config.toml
train_examples = 97500
image_size = 64
crop_scale_min = 0.8
encoder_stem = "single"
encoder_avg_pool_shortcut = false
text_encoder_layers = 7
text_encoder_norm = "layernorm"
text_encoder_inner_norm = false
text_encoder_positions = "rope"
residual_init = "none"
lr_schedule = "cosine"
Rows from block 3 of the image encoder of a small contrastive image-text model, named by matrix and row number. Rows with one number belong to one channel. Each number is 128 + 32 x the weight over its row's rms, rounded and kept within 0 to 255. All counts start at 0. Numbers have three digits each. After the name is the row's rms in percent of the matrix's.
After each channel's rows are labels from the 100 images, of 14848, where the channel reaches its highest value: "patch colour" is the nearest of a few named colours to the mean colour under the peak. Only what is clearly more common there than usual is listed. The data: simulated telescope pictures of galaxies.
# convs0: first 3x3 conv (encoder.blocks.3.convs.0.weight, 144x144x3x3, each kernel summed), inputs 72-143
# convs1: second 3x3 conv (encoder.blocks.3.convs.1.weight, 144x144x3x3, transposed, each kernel summed), outputs 72-143

convs0.123 058:097113145052131099110157095130080081123120113109106120161111141109138167137142155113142121071140008156075118071029144117140133126040130087078118133151137111129138144156099167118146121108134119121130106138100084136100
convs1.123 052:146210117096088115126153110119107151099103079077124144111105084160108217113092057085127040136115124167141178065113164113172153069198112134128158109178143135142141106154141111143153085069185101136103182142073081135100
patch colour: brown

convs0.39 083:091136103141159106073187111105160100121096106104161119137155145164143136154176195106159129175129096125129131182092175125135126125149151105121140100154120153110117130153156098094117138178093144151146105164150180103135
convs1.39 103:128152105118173108155095095123104156096079113096116141147122094134066165168078102158099082104128139151152150090102139101130141102132111125111125146158172100145136093082123106094115118105147094115112134097102099142156
patch colour: brown

convs0.5 114:104140121169092114166100124106136084137170135112092134255122112095141104134180234161105176124145125129218107200246122153123146215231168177135123098150160097145142139136114180129094112145138132130146123102146135122114
convs1.5 140:115141125048155132100140126126117128109151115115112127160141145113118102149119177114153168144203077127073137096142154163177154152143163164137145116132154150101109122153178107135127137071146135107145173197070059148125
patch colour: grey

convs0.46 136:107109110158088104143128140104165094132163166134145119107127134122114126123129124109119142141121137120139092149173126146131119140189178148096130084120159102124130157117058164093085105141053129108154142098139139117119
convs1.46 151:139130158114113110150142135118141132149217113161134132091112154091164086142164153077127126076152108067113138165158105131116129156137134091138120111094133166134105137142137127108138042099136129159147100115138149129119
patch colour: grey

convs0.7 109:071139108133121111134103120109130113132165142128107170233135150089080145102102177127102131146167091131143082120133159150121187147175120159106138120169170090126120156137072157135105159117122142114115174067088097146127
convs1.7 128:186133190131188124125199127155114138116178174176130172190141150148125129152135201114149132161173142102123131191196187146146160160126138150124150183191136194116133151156153146163156094091150115137153166192144140163149
patch colour: grey

convs0.27 089:101107114073118115112117107115084103118139118128115106204122114111092242074059146113118117119134075133100108062058105104114115092058083115114103119117144090120115107112118157121124135125102126118107121113106050135115
convs1.27 070:162204163086180141126117112171082166137130097151144230117130122153145177080133136125054093058093147140082142090063113112106156159164118124160132161138156126112128144156183123164150095098130134112140164155109168154178
patch colour: grey; brown

convs0.116 112:087067108132093104136109113104104114133122153116094104132115119114156064158143112110127137113101121124124083163171109145105087120147150150118102104082138058125141151116065159089086121149049126116149121076142162104126
convs1.116 086:144122093097102107117124134100113147132144111133157141139079125077119138125130123074106104039125172071105148150138107107146096149132128080135073049079103182102094066153108139104113093078125089140114090113100104117115
patch colour: grey

convs0.88 072:126164135166202131147141141148158143141157140159155136204164166176110135142131245150154148113159188126128119180178154140154148170143132104164144115156083127147106118162128146131142121114064121140136182154132139167127
convs1.88 059:159184091197157115137089125119122110109125085107083100154069120117120116131113179082153139121128133096133131161136122133123171087100147156089118168136153081081098085111152157104098078121154116126133140155050057169117
patch colour: grey

convs0.107 114:173097120102133097123144134090125084125197132129150096187126176144108168118140180092136129118182140125123110135144189153132146110166150172127148075125190115127132150137074132095077146119093120127145161100116112127148
convs1.107 101:082107056130026124139125162100150127136139117131121117129132119103136040090131117096117098086113133136109107120109075111079089118100111100162078068116115068125126122125070116067099092124074147127125111035137128111112
patch colour: brown

convs0.34 062:086133151138129098148080115121123111154122139150100145255141132124081177085088194135110142144154125110118104129151107134135127133121107135101141119136225092131129095095083193142121109116080109127081124102111119122131
convs1.34 055:166160163101188153122143137148136145128199189154118155123130147140101117144131126105155130172112127111122101154130142087176160150111173121138171156218099166185162140146159119165143127096093147153098157158131135159140
patch colour: grey

convs0.18 057:104049146175233145130137161087116120140111163155198089235127120122085155097111195128150115092181182114103106145176122137108143140123133142138118117077182065142128136135105170124114094098057140122161130103109119119127
convs1.18 048:154163163148168142121156113163149137106164179134057159109097124148073111150103138194179132144132107117067125166108166125147097084126155098102134199118094119098116118134150186124137112132114114096138080137062112150118
patch colour: grey

convs0.0 070:219097127091062138137123102110109100111140116094119140188110099100235200139157168099127128054121103145116119111115073077124150120128160124131101088129154155122107124104102121109069138109157111083174104121146127124114
convs1.0 063:117085140124125068149124110197105134115139117113122119149102099105066149095100154109113082124112125078086083123069129089119119090132090161105101152112202088096088092119112135125088149128149136108122149077103086104087
patch colour: brown

convs0.96 067:062179101156205114129120149133143097121132135146078103229143147135089097120104255113156131100164092143160131160156200133134192133153132122097155115124038097125120106164133133126113102110079126165099156143156118126103
convs1.96 071:155165126129179170156120126123071160157145145128095112155146129157073131107098171074160147148189111135111129120135121134173151088115131179118106165145154120133115148129180171162125087073135136118121179180084064187144
patch colour: grey; brown

convs0.43 065:122161120150184143141134127151143129156168146183095118137163124141076129111064110099135116051176157131100101132149165143160162120144074142084165156128095108131125120151096161146085139090058124151110140125148129146104
convs1.43 059:143107114144127146181158134135205144144167115130128096113138135121172094057120075093152135129119117110195123141158131173159178151148174127119106132120117145136152158109173179102129081145161130109117168164113128178093
patch colour: grey

convs0.60 134:094163123177136112162119143102161114124168140146086140255134126137123077135141237162119144116159132125195111207229109154121141220226162159110116111135143108138140133125125154127108147104125126141107132139145122125121
convs1.60 106:185165131137186125136150113117170139120155143131120142190131161110093134175125175102138155200177114111121148163189155163177160172155152149120166176151112141128119133127199136138152186096179116139144155207076089140132
patch colour: grey

convs0.111 202:130151127083125113072110114103120121126147113076130149162133141125097158091135173109132144136149109122069117085064141119151163109102135160101169080169143143130093094127145000102129149074113121116130155144106101134127
convs1.111 168:149154077146161097128057107083105122139128089017121118174130115162096166142105140136157151120190143158130175116119145119123138099127148188133157111172129131142136096108137091019075077189125154147118128133116110155146
patch colour: brown

convs0.91 085:102091108169152154147116111118147112126091122133121124196125156106151109154148170137139106048157030078152143236242117134143145240203091106123117141125105150108122149149122175105147152103135126134086095141146190106096
convs1.91 139:139156118063130123115133107109072153088109106114123098163108109097136126139161135119114147092109166072149125067094105131112098099107148112074124149093170114105105137090167141118098168077184138138143138168075048118107
patch colour: grey

convs0.65 115:095144122155150127147101136123134116128178133123089149255156129105086123093105230148127129098165119125183112187200150163125159208196158151126138110178153098155136112115115172129097154098129127123104166120127123132122
convs1.65 104:169149152105210104112177115137130143097151137145090143173123135146099113214130182113157146174167100112108122130169176152168170124155186177110185186152160148101136135141179119156137145082144127130152162177097122142133
patch colour: grey

convs0.110 058:111090152097169127118179140126109101122069123135205088088145126125120180166121064136160127106166031127055123091097156125103125101068092105125167150109153150132140129182140198119145109123086125123140103120148130151103
convs1.110 067:113143089156087111142156118117037097077099135102118132100102116149127171146099112146135099067105180176113117069060130077138072040092098121065139069128116108120120098092132131103093070131123111127127091099091151140149
patch colour: grey

convs0.69 126:053161146102182118113110119113084114118160169112059161255131152108126079136133225107107126138156096126137115091133140140138172143147141184105133120161156109141123116107119120115124121105132131129103149102096082163095
convs1.69 115:113143125129190131129149131137103133131152140134087143211123155136121101149124208137159176143187154111092111138110176154193200134135155200122185159188179129137137147127161133142145153149135154112147176149114122174147
patch colour: grey

convs0.83 068:100164147094110116121153154131104148124182131130086123255115136135182170119155248119114146097137089153145116072094094115114158113081145162140129096192168097134124149105101155144143135122088124137143109110079103131113
convs1.83 060:092137187122211134131168168137136131117114130122077162142106149138122129115135205158129189096174044174073142115104144097140133130112115127135183131141146103098132124149177097125129111084125144092132157184089132179109
patch colour: brown

convs0.36 089:137136149145199123160122138135149132123127157160148137190138119144052169092097188121123126106202117144140116144170165137127172139175151140132152158139172087153146129136114237126127111155081134140128193123167120153141
convs1.36 055:143180163116195110134182112157146111127188135189119161146135124135150150146137149074134186114146110069107108190142177169178165104182146139078170174165119144119088173119158142124139116156120135115171144190130125195154
patch colour: grey

convs0.33 191:094069102148107079132116127075097075138142131106104089174101119106165112137168168091114151133114112108152070122137104126089104134138147128103114084083140061123133143123066143086070131136030131119138119096116119111123
convs1.33 084:126123149085129115114154120140128142130136123130128137138099096082132135112112128106120066061131128030044132067080109141104115065119077101108068134060132142094094107121083151094097166070140106088147112091116075122156
patch colour: brown

convs0.40 058:153111140105103128156095118141129129142126131101074161228112108124069108046086184126114125097124137124109057116174115109099126208160120098125112127163154091131121099105095157104106127105093124143117182070129124127121
convs1.40 066:145140148136160107136153135111217107173162150206088147108184150151146066100137192110153158154109119146166154167163150185155133176177190127171141096141137162119140141143162145099139085112138149173111155167141104166089
patch colour: grey

convs0.131 076:103139128094189128111178131140128113112202126155133129129158130137078121134130185120166121052157090113104140140100215139155140114133111075142128181101127120109124131151158094134127098080067138170140199187132090122106
convs1.131 069:137180116172136132136132118154072134137082094081082122185136116116109130142114134130088109157088116117212173190187167108125122090165163162086150189108144123085115112130150139146130092136135066077108118135066112140114
patch colour: brown

convs0.59 121:190178103126112087098151131076135106123169135097180134164131150123165197136165172092126134157096085108084182088084117079170125080059091115114161070214155205108100156122119133078053132104118128103143103153060083115146
convs1.59 152:115109121138087131149145155134109120115129123153118149113114135126122157103124160121111143092115127135079100059097125123102139077079097122124132157140142097120118158096061156105114045174075153122141137014131143116130
patch colour: brown

convs0.112 076:111142114142085125098176105124134145131071100150141123000140130139106164092097000127136086126005123111087144140097157135129118147103098095096162126131044173123113125120142102104121106135142113141106088103130121137117
convs1.112 093:166137091144047116156115096104099162091086121114146114115146068085084154094084152117125068056095119178120205102139093088068100177126104110086101082104137137123099116110163119084115112139155085169062156095156133136134
patch colour: pink; white

convs0.13 064:033163125133107126116071143118091104134135133127069150255120085121123124136127227117125120110116115150132125136120127114122125131124151130111089137155131088114134129110142173105089101122105121149128114085164122144116
convs1.13 061:126163113111150123115162131147141139138170138161135120169132101125089160090127214123112160085155120170092123155112185143130145102125149214130095141136206163121115126126141090111123112077180153128121196160090098147145
patch colour: brown

convs0.72 090:095185125094196141104160142121115129125170161114079148255143144162063097085076187127121121103148049128090104073089151136126162132136093143093141128218117125131111096126086156111125130057093117107080124123104090142113
convs1.72 102:145230179156206179145168119164099156112126139151096154170097128147133137160150133136154093140119132142145132139137194093148152170157122151132174169148159127119176142156164130146138100139145116112119171150134156195153
patch colour: grey

convs0.55 093:048202146136190138110097127118088121127103131137177130255115114099108134103115144135082104122135083131110121098082125111098114094067096130109124129184092099115129131115084139154140045119129126133098108120112132132116
convs1.55 084:144146173124128164132160133142102155132116136136163130177126121132104123148141166108115149092095166137085098068035113110112114081099129146118090121107188086128129115136152118125080100116127134142157156096098117157159
patch colour: grey; pink

convs0.26 199:129138129103132092050116125079131118131138123066119144175140141132111126127130183118145148139153088132046133074074140101149167105110123161119153081165138151109123068126149007089116139065116106130118154141112082138134
convs1.26 195:142138089129180102118076106090092143127146100042103124171128137155115132153124132152157171119197151201131156090093159103134129070124165205139150122164155119149135105098120119061064091224112182131141147087120122158169
patch colour: brown

convs0.143 117:089159114141129098072120110077134104111170122057082164182103155112129113137134207111116162123140145137151125104131130139141183103150176168116165031168176138130102094121153048083116134133101140114121163122119129125114
convs1.143 113:124151109120172113123097100120099147138139109035126137157120120152167140143168165140165174123209083189097172106112142089158151083129148208121155088186136118138133120129134107035102116174125182162125112103109124144120
patch colour: brown

convs0.126 048:156062134105162130101183120122113139155109156125172086206089109120113206154094227104127121131179140128111131104160198107110143106149142147105131174051108109165126145150138104119089126123097106107111132116050054136162
convs1.126 040:150195178136145138129159083158093107074138158091115133158117118135101118082128163146140106178121126085163076148069112101137184102106111146115157123190172114116121111163146104120101144103139130118200153165111128099085
patch colour: grey; pink

convs0.44 209:096093081120094079103115109054107084112120122069117085115111114119140095140135096104115120112093106095124094112138113112111102116114129106106102066103105100104117139125082148073094119137021126115128112112109115102121
convs1.44 106:125150105057138093120093128165081152140166080097133144139089104105155130075153115150074126028106170033064123109091116134146131162154152135110112077128153148121098083085090158102102143122139132138137136086136107121107
patch colour: brown

convs0.49 071:176110133184214105177110129119157110118091140162148104122144130126103105090106137099146144079188191130162091166201183156153082135175117133128118106104143114139137125163099164126106173084092130138121209096146104149120
convs1.49 059:138127159178141131144166132122149106128184123133119125098128136097107115116136134102153114169123132108206108194144190174127143150155143156113128210154121128112084124145173147106120135120155102102127126186130129151112
patch colour: grey

convs0.92 067:037158128143172111139131147127123111124198136143084139255142134160098103119124231139152108084133086123133121144112132129144155160121123151111154117199112126106129102094128143109116096117085123171088113137161091100119
convs1.92 054:175188125115196157156118153153129119120132125124141152158122087114104130133083212122141159114138129117099107111103166123145159121163177166105125161163180145150137100124137146161134119134165108094162229163099099191156
patch colour: grey

convs0.68 140:179059127131145109148131144090097069142196183121131067152122152131107114133143148100115135122172159097142092155158164157124130131176167188100134076089178143132134145130076138078053087124091141116159160105151156125143
convs1.68 166:123075049149055085155168127096165118118150115130099085111106095092130046114130112095086111076086136075127090117132071134085119126120133078115060068098108083116113091129072152073105079139084133122095088101144142132097
patch colour: grey

convs0.30 053:103117113125083132125098123123179081104127119094082140199121145130091019106156197130115141084120166127092122098086085124146134123146116141139113126190151056134120131156128136128111109076107089113119094097114102101094
convs1.30 059:131163116131124136127116160129166149159137142148104109125128102167140083050128206155150110170114090132151134167211147181106100223195171162120119096113145125145093174124117126131139149160145146129102156175158118132081
patch colour: brown

convs0.15 071:143087119115213122120056116130107141132129144103166142200109131129088199092096155153117125123204144127154098155164178144134160141181130139119146118043144000160130126100092101134143120102100143115143169118096084157112
convs1.15 067:169140192164161073132208068172100132126139129109090155153107105123084081151095180095120127190084167109157088140180169125153134122135106128139153175154104111113144126131172132179121134135146111119125106170152148150118
patch colour: grey

convs0.31 119:058075121113121143127129140115099122131115129156089089101138122099096063105112101132121110125118071122090081092120127114090074094107080092122083153082103060122108118135056157136126108108051127131119097074092087118102
convs1.31 089:194157175078179190112195146124063117117130166149162147185108142148120177125116140065134158054144156153091182160107167117150152112107127128148124036137111195120126106172138120122136068092135109150108173152157163141171
patch colour: grey

convs0.122 078:086124124060121135111112136126125131141131150139137155213150139152100102114132215145118146125160069137141107103088150134137147107118098121108136142135178073125133120132080175153128142078059143116093152088098058124124
convs1.122 059:114207188117174133116172098154091111129134131097100148145147156131134169087149194087147140168138110083131158153098164115128171081069112102133201149195093140127110139119170102088124080093128095137127130206116125160111
patch colour: grey

convs0.71 078:119121119156106140115138106126131128100110166145071136082132100088111126150088013120092103098031153120155145208159049143136105154160113108132106083146048192113119140134136070118136166106149118140075117170094128127113
convs1.71 090:110171037139015114160094116089154129137130123110140161151148099082131134124138099143158097082098133080122112124128124111136144149143123114092131067162133106136149101111156088071106151158164137172106118158167125142124
patch colour: grey

convs0.16 061:136152096135084118122122105124090130104134113096053150189093096058147209095137172100079138052122134123109108120129096115101125105097126081127119068167083141115091107085079141102117086137080120109123093100092115157135
convs1.16 069:103131058104164113135142113103089122136128139075152118162084098116100130142105167142117093074119089153111130106069119119099094097084119146139143000120156094094100101105090082065072122131102133114158148086124158157134
patch colour: brown

convs0.3 084:125170126120118129086100133135114118123163125115088150152117119102110203133140159114119126149102129142125148093125129089128187074120106195112193108224142179107103120073165067141131143087151126101162195153119099173150
convs1.3 084:124132069148157122154082135129113149112119112102101105125121116125158140076127145131136135094140137136155102157117136177100149184125148136161135203160180062137141123111091119073115094204138154182139120086114106141120
patch colour: brown

convs0.48 102:087123105122099115148122113145102100109151122132075101091105106102087087090071072102106119113114112114147116063110064092097077094118143116101093114091185099116102139113065160136096096120094110102120100088091071107100
convs1.48 095:208157150098153123115179090137131127137143112142183162168104165135124158107163170122155125098185128156105153210142134152160133203159131098108113066107172207106120080201136141094128128075125076155123117171125149119161
patch colour: brown

convs0.29 091:108150122114143123137156120102149109102200148147107160210135170134097120079085204129110122126171146130106075076109177149114173106132123145135111109157192071112115126135082152116113149088085121144119182071065113152129
convs1.29 118:133123160160169188127181151141199136170140177153085147138160160189132087154128185095178137183197098158090127165165145126142183152159150141185159102159121145096151128204168115149163114122148121164122135175186141146142
patch colour: grey

convs0.17 060:103132129178117125122082134102101094135170134142111135166113086106108199133162186088118155058135097121156157166123132159153129114184148148104118069180146116085133158125145181123108056122128141121113122128165152106130
convs1.17 056:163175133091111114127137125145120149116181119122175132169122106084136172086104204094117101088176066167104127085069160136091165123128153143101152096137134114117084094130100144076142085107135114116126101115107093162138
patch colour: grey

convs0.47 057:102181150186240150176133149143123101131129133146131136154134111135106144129091081103151144106163185135163134185192172152089119106150151182106136138056099068158112135127101152108135130093069111179131159082144138123116
convs1.47 056:155124143124160119170144152124180134130136145145098156043133176127118082098110115125129163161085132114142095209173168148156183149146144102086153207161103151134126162151166151143114127162141145131122126189138101157147
patch colour: grey

convs0.127 053:087169126119099130138090131124168108128096122091031159189094138123042109086099205142139127127142202139116142122126082136121115138112088123081110085152130126145161122113113120092122136098150118113100121099095064138088
convs1.127 045:137159187131153123156147081123160107106115131149134174102187127186113124151119141106154151129160103171131168157153098159144156146163150161123176142135172113169106117162139126124138141123193058164092188192082158139117
patch colour: grey

convs0.101 129:123167115063142114063152147121083133108133084112120144211141143135100142096127178116151135127177096138049124076072138100126146052096068141126152138166121115104118086116140084127131127073159105137121136138101049162125
convs1.101 111:112160131168174159174149127163065137122123140126081141105132126157148076138139134147147110196101149222177151060095157144122135097098162169129161149147196104130152113157168109150159093164173175084140158185093123197133
patch colour: brown

convs0.115 048:140079109112098077134108115090075071095070137074160096135122100106124174111146064134114169062085127119183125175127144120131088070115149129118092084118048155129142179127157089102145115140142124086149148117121120107141
convs1.115 054:161131129128045087129163120113110095118116125151162099122123105135077181096093145126049040089117220110188129128180164179096161138171111101096180141122111161099105088120111178121110138099106128077142112089132148094125
patch colour: brown

convs0.41 064:102117114140107091102091104096099136127141173107118129225134132116064105102112164105097129092123103105070082118151146138114128109130106174117120111138149096103096122116104136117075146091105105126092142110114086139120
convs1.41 076:115168108153148123172132119129204145116153133173091162150147095144106134135117170172113115167097153130199145202211130168130158210173207158109155119160155187130117153149135172133160140171151135156135155154171150162104
patch colour: grey

convs0.56 088:091141122095184141119096120137150124145186133117130159218136127128096152078087187153090129113164111126114096093115167127106156154154115171130116143140150049130125133115087147138157180081109113143105172126045072151109
convs1.56 099:159127188162176144130192152140157144103131129165102162120160154186116113129096190108158147200152128128133121179145206123141192099140128138127167182171120113103146148142139128182134152134133107142136153157144142117140
patch colour: grey

convs0.98 106:134138155112210115097107124118083124133137157119181181253129135130111154142137223115109149167180105155125089061091187124132189131133137153146154133153142075135143138129085142134145117118108148105127158051065090174126
convs1.98 096:128155188119206161132139138150080136137149157167082156179150170166123055137143210135155189119178096137085108140100207105155188106115118167144187148178145109116132152134147126149107053129124140136144158156142137141131
patch colour: grey; pink

convs0.9 062:053194133131119123129060139105103085122150118101107166242143101142161145159164250106070116151130088162135120112125078116127143145121141131121138097163167103105126145107113198131125097148086150143107094104136136122113
convs1.9 066:148138088100180108148160125115088090136140142092125098172152095116118183121109240097135151113199055166111135074078137170072164082099157168153138153176162116143125089126119088113112096121144131125144186145128074138137
patch colour: brown

convs0.142 062:140158107100147127121140124130123130156137144099122164181095157072092091078133182090133175111150082145117097077106148128161164100104145203088155076171133116125115089131148065147097142104134134111128140122106108135103
convs1.142 066:074089115154130116164106121121113149114116111142052126162175142123119070122098097121143157097114096154155142126072093126099131154153118116112120104129139111120166153114144154045123028167135144177122120129147112133086
patch colour: brown

convs0.117 119:135062124128071113136101131097113096122168156113158114172130149100157108148155158097133123122132133132136092099155148138101114153178155169124119069081167100139136157111046152093088132122080138095144174057133132122140
convs1.117 119:130084069107055112131118133116165102121137106151142097154104132086130094104116141119093097057117143050121097144110088114070058158139114089131082046081101126102129109119069145067089069116090114135101084062146141113092
patch colour: grey

convs0.113 085:065113126124122133150121137129093124149139140139078108186116130115095072126098165121117140136163132134122095067131165113093157118126103134122133133106135082141131102131083168116109088117035134119107136078091098164100
convs1.113 057:186152141081189155098167108157121146115110138090162157196164134133141160123195212107138147095134129158123131178163168092153152156168136109073174124181151186132098115137194090094123086100152138182120109155127135174163
patch colour: grey

convs0.135 147:077147142086172118123149132131130125114165144144168148230148155130134122128134201124141155106191086102127099098106178120139167135143112140133163152159184088121124130124092168134113140085095116142156164122099067133106
convs1.135 168:100148161101166171119175147153080144149115166139027125148142182178147088124137192102167162183188085132099149127103169104163162114082113128144163151165127141099127170166150129126171090097118122130138153170116089146138
patch colour: grey

convs0.45 078:111183118140034115102155107138153151115136070127046153171157158128169012108136226153150156153138104157153141152107098119130161120141112160161122118173113121123120114161133141147122154148160130175118077142130188144105
convs1.45 098:101133080143110127123127107092079120140136132097092116108157109135129058189129179123173160122136083184126164080095117119141101093105110141138108110110154152140147132138156077085118111146162112147126140213137088136114
patch colour: brown

convs0.125 095:139147118165157119122096125114132118087112177100187143083128100119170135176176000090125108114116114094138158200164150116183153132125111109106158064127098145111130160119079142107129117144111125154095126137148169137082
convs1.125 109:119070038106050090154161104083172078135127109122133105095114143082121129080149119118112087039067119075122110118117149159114161165162143103102119061144082146125099115128121129063106093131136136161090136169155129133117
patch colour: grey

convs0.100 153:103096116118100086116113130070095086117114146081096099144120119104154083110133127090110128093097092126107097088102106103102105102091108114100096110082134094116107132118082125086088122141042141119146098108109103117109
convs1.100 112:127140186065157109114137118149070159114155118136172156136099128094123182142112101115097105097106084099056118034032155110143138050116108124112099135134136164127126127127124145161131145047147068123104136132095083110135
patch colour: brown

convs0.25 119:159110154151155102119156150072093080139176190115169110122141189124130173124148137077130133109175116137155123162135196151159168117168158195101160031146121155143138170125115143070097131138079154109153187100145167165141
convs1.25 153:114096023157087068152120117082167098118146081123106083116099116088129103108122101115091108086065150092146090136138109102116088122133142080101103033115101117112104083105074152037060062167115141130123095063123130100106
patch colour: grey

convs0.80 085:207087135111092112120181124117110119123177125113132100202126136118167163127157148091122147135111116108086083073046102112108118078103144145110106100080169143115136135126107144122115107090101137119168117099098064100131
convs1.80 112:097129130093126137137110138117101129136174149139121107130129126079107088075104142096110115090146118125088076095077092099092105079111074079128078046052151073110095140122063115107119084122098120093133129039109114106109
patch colour: brown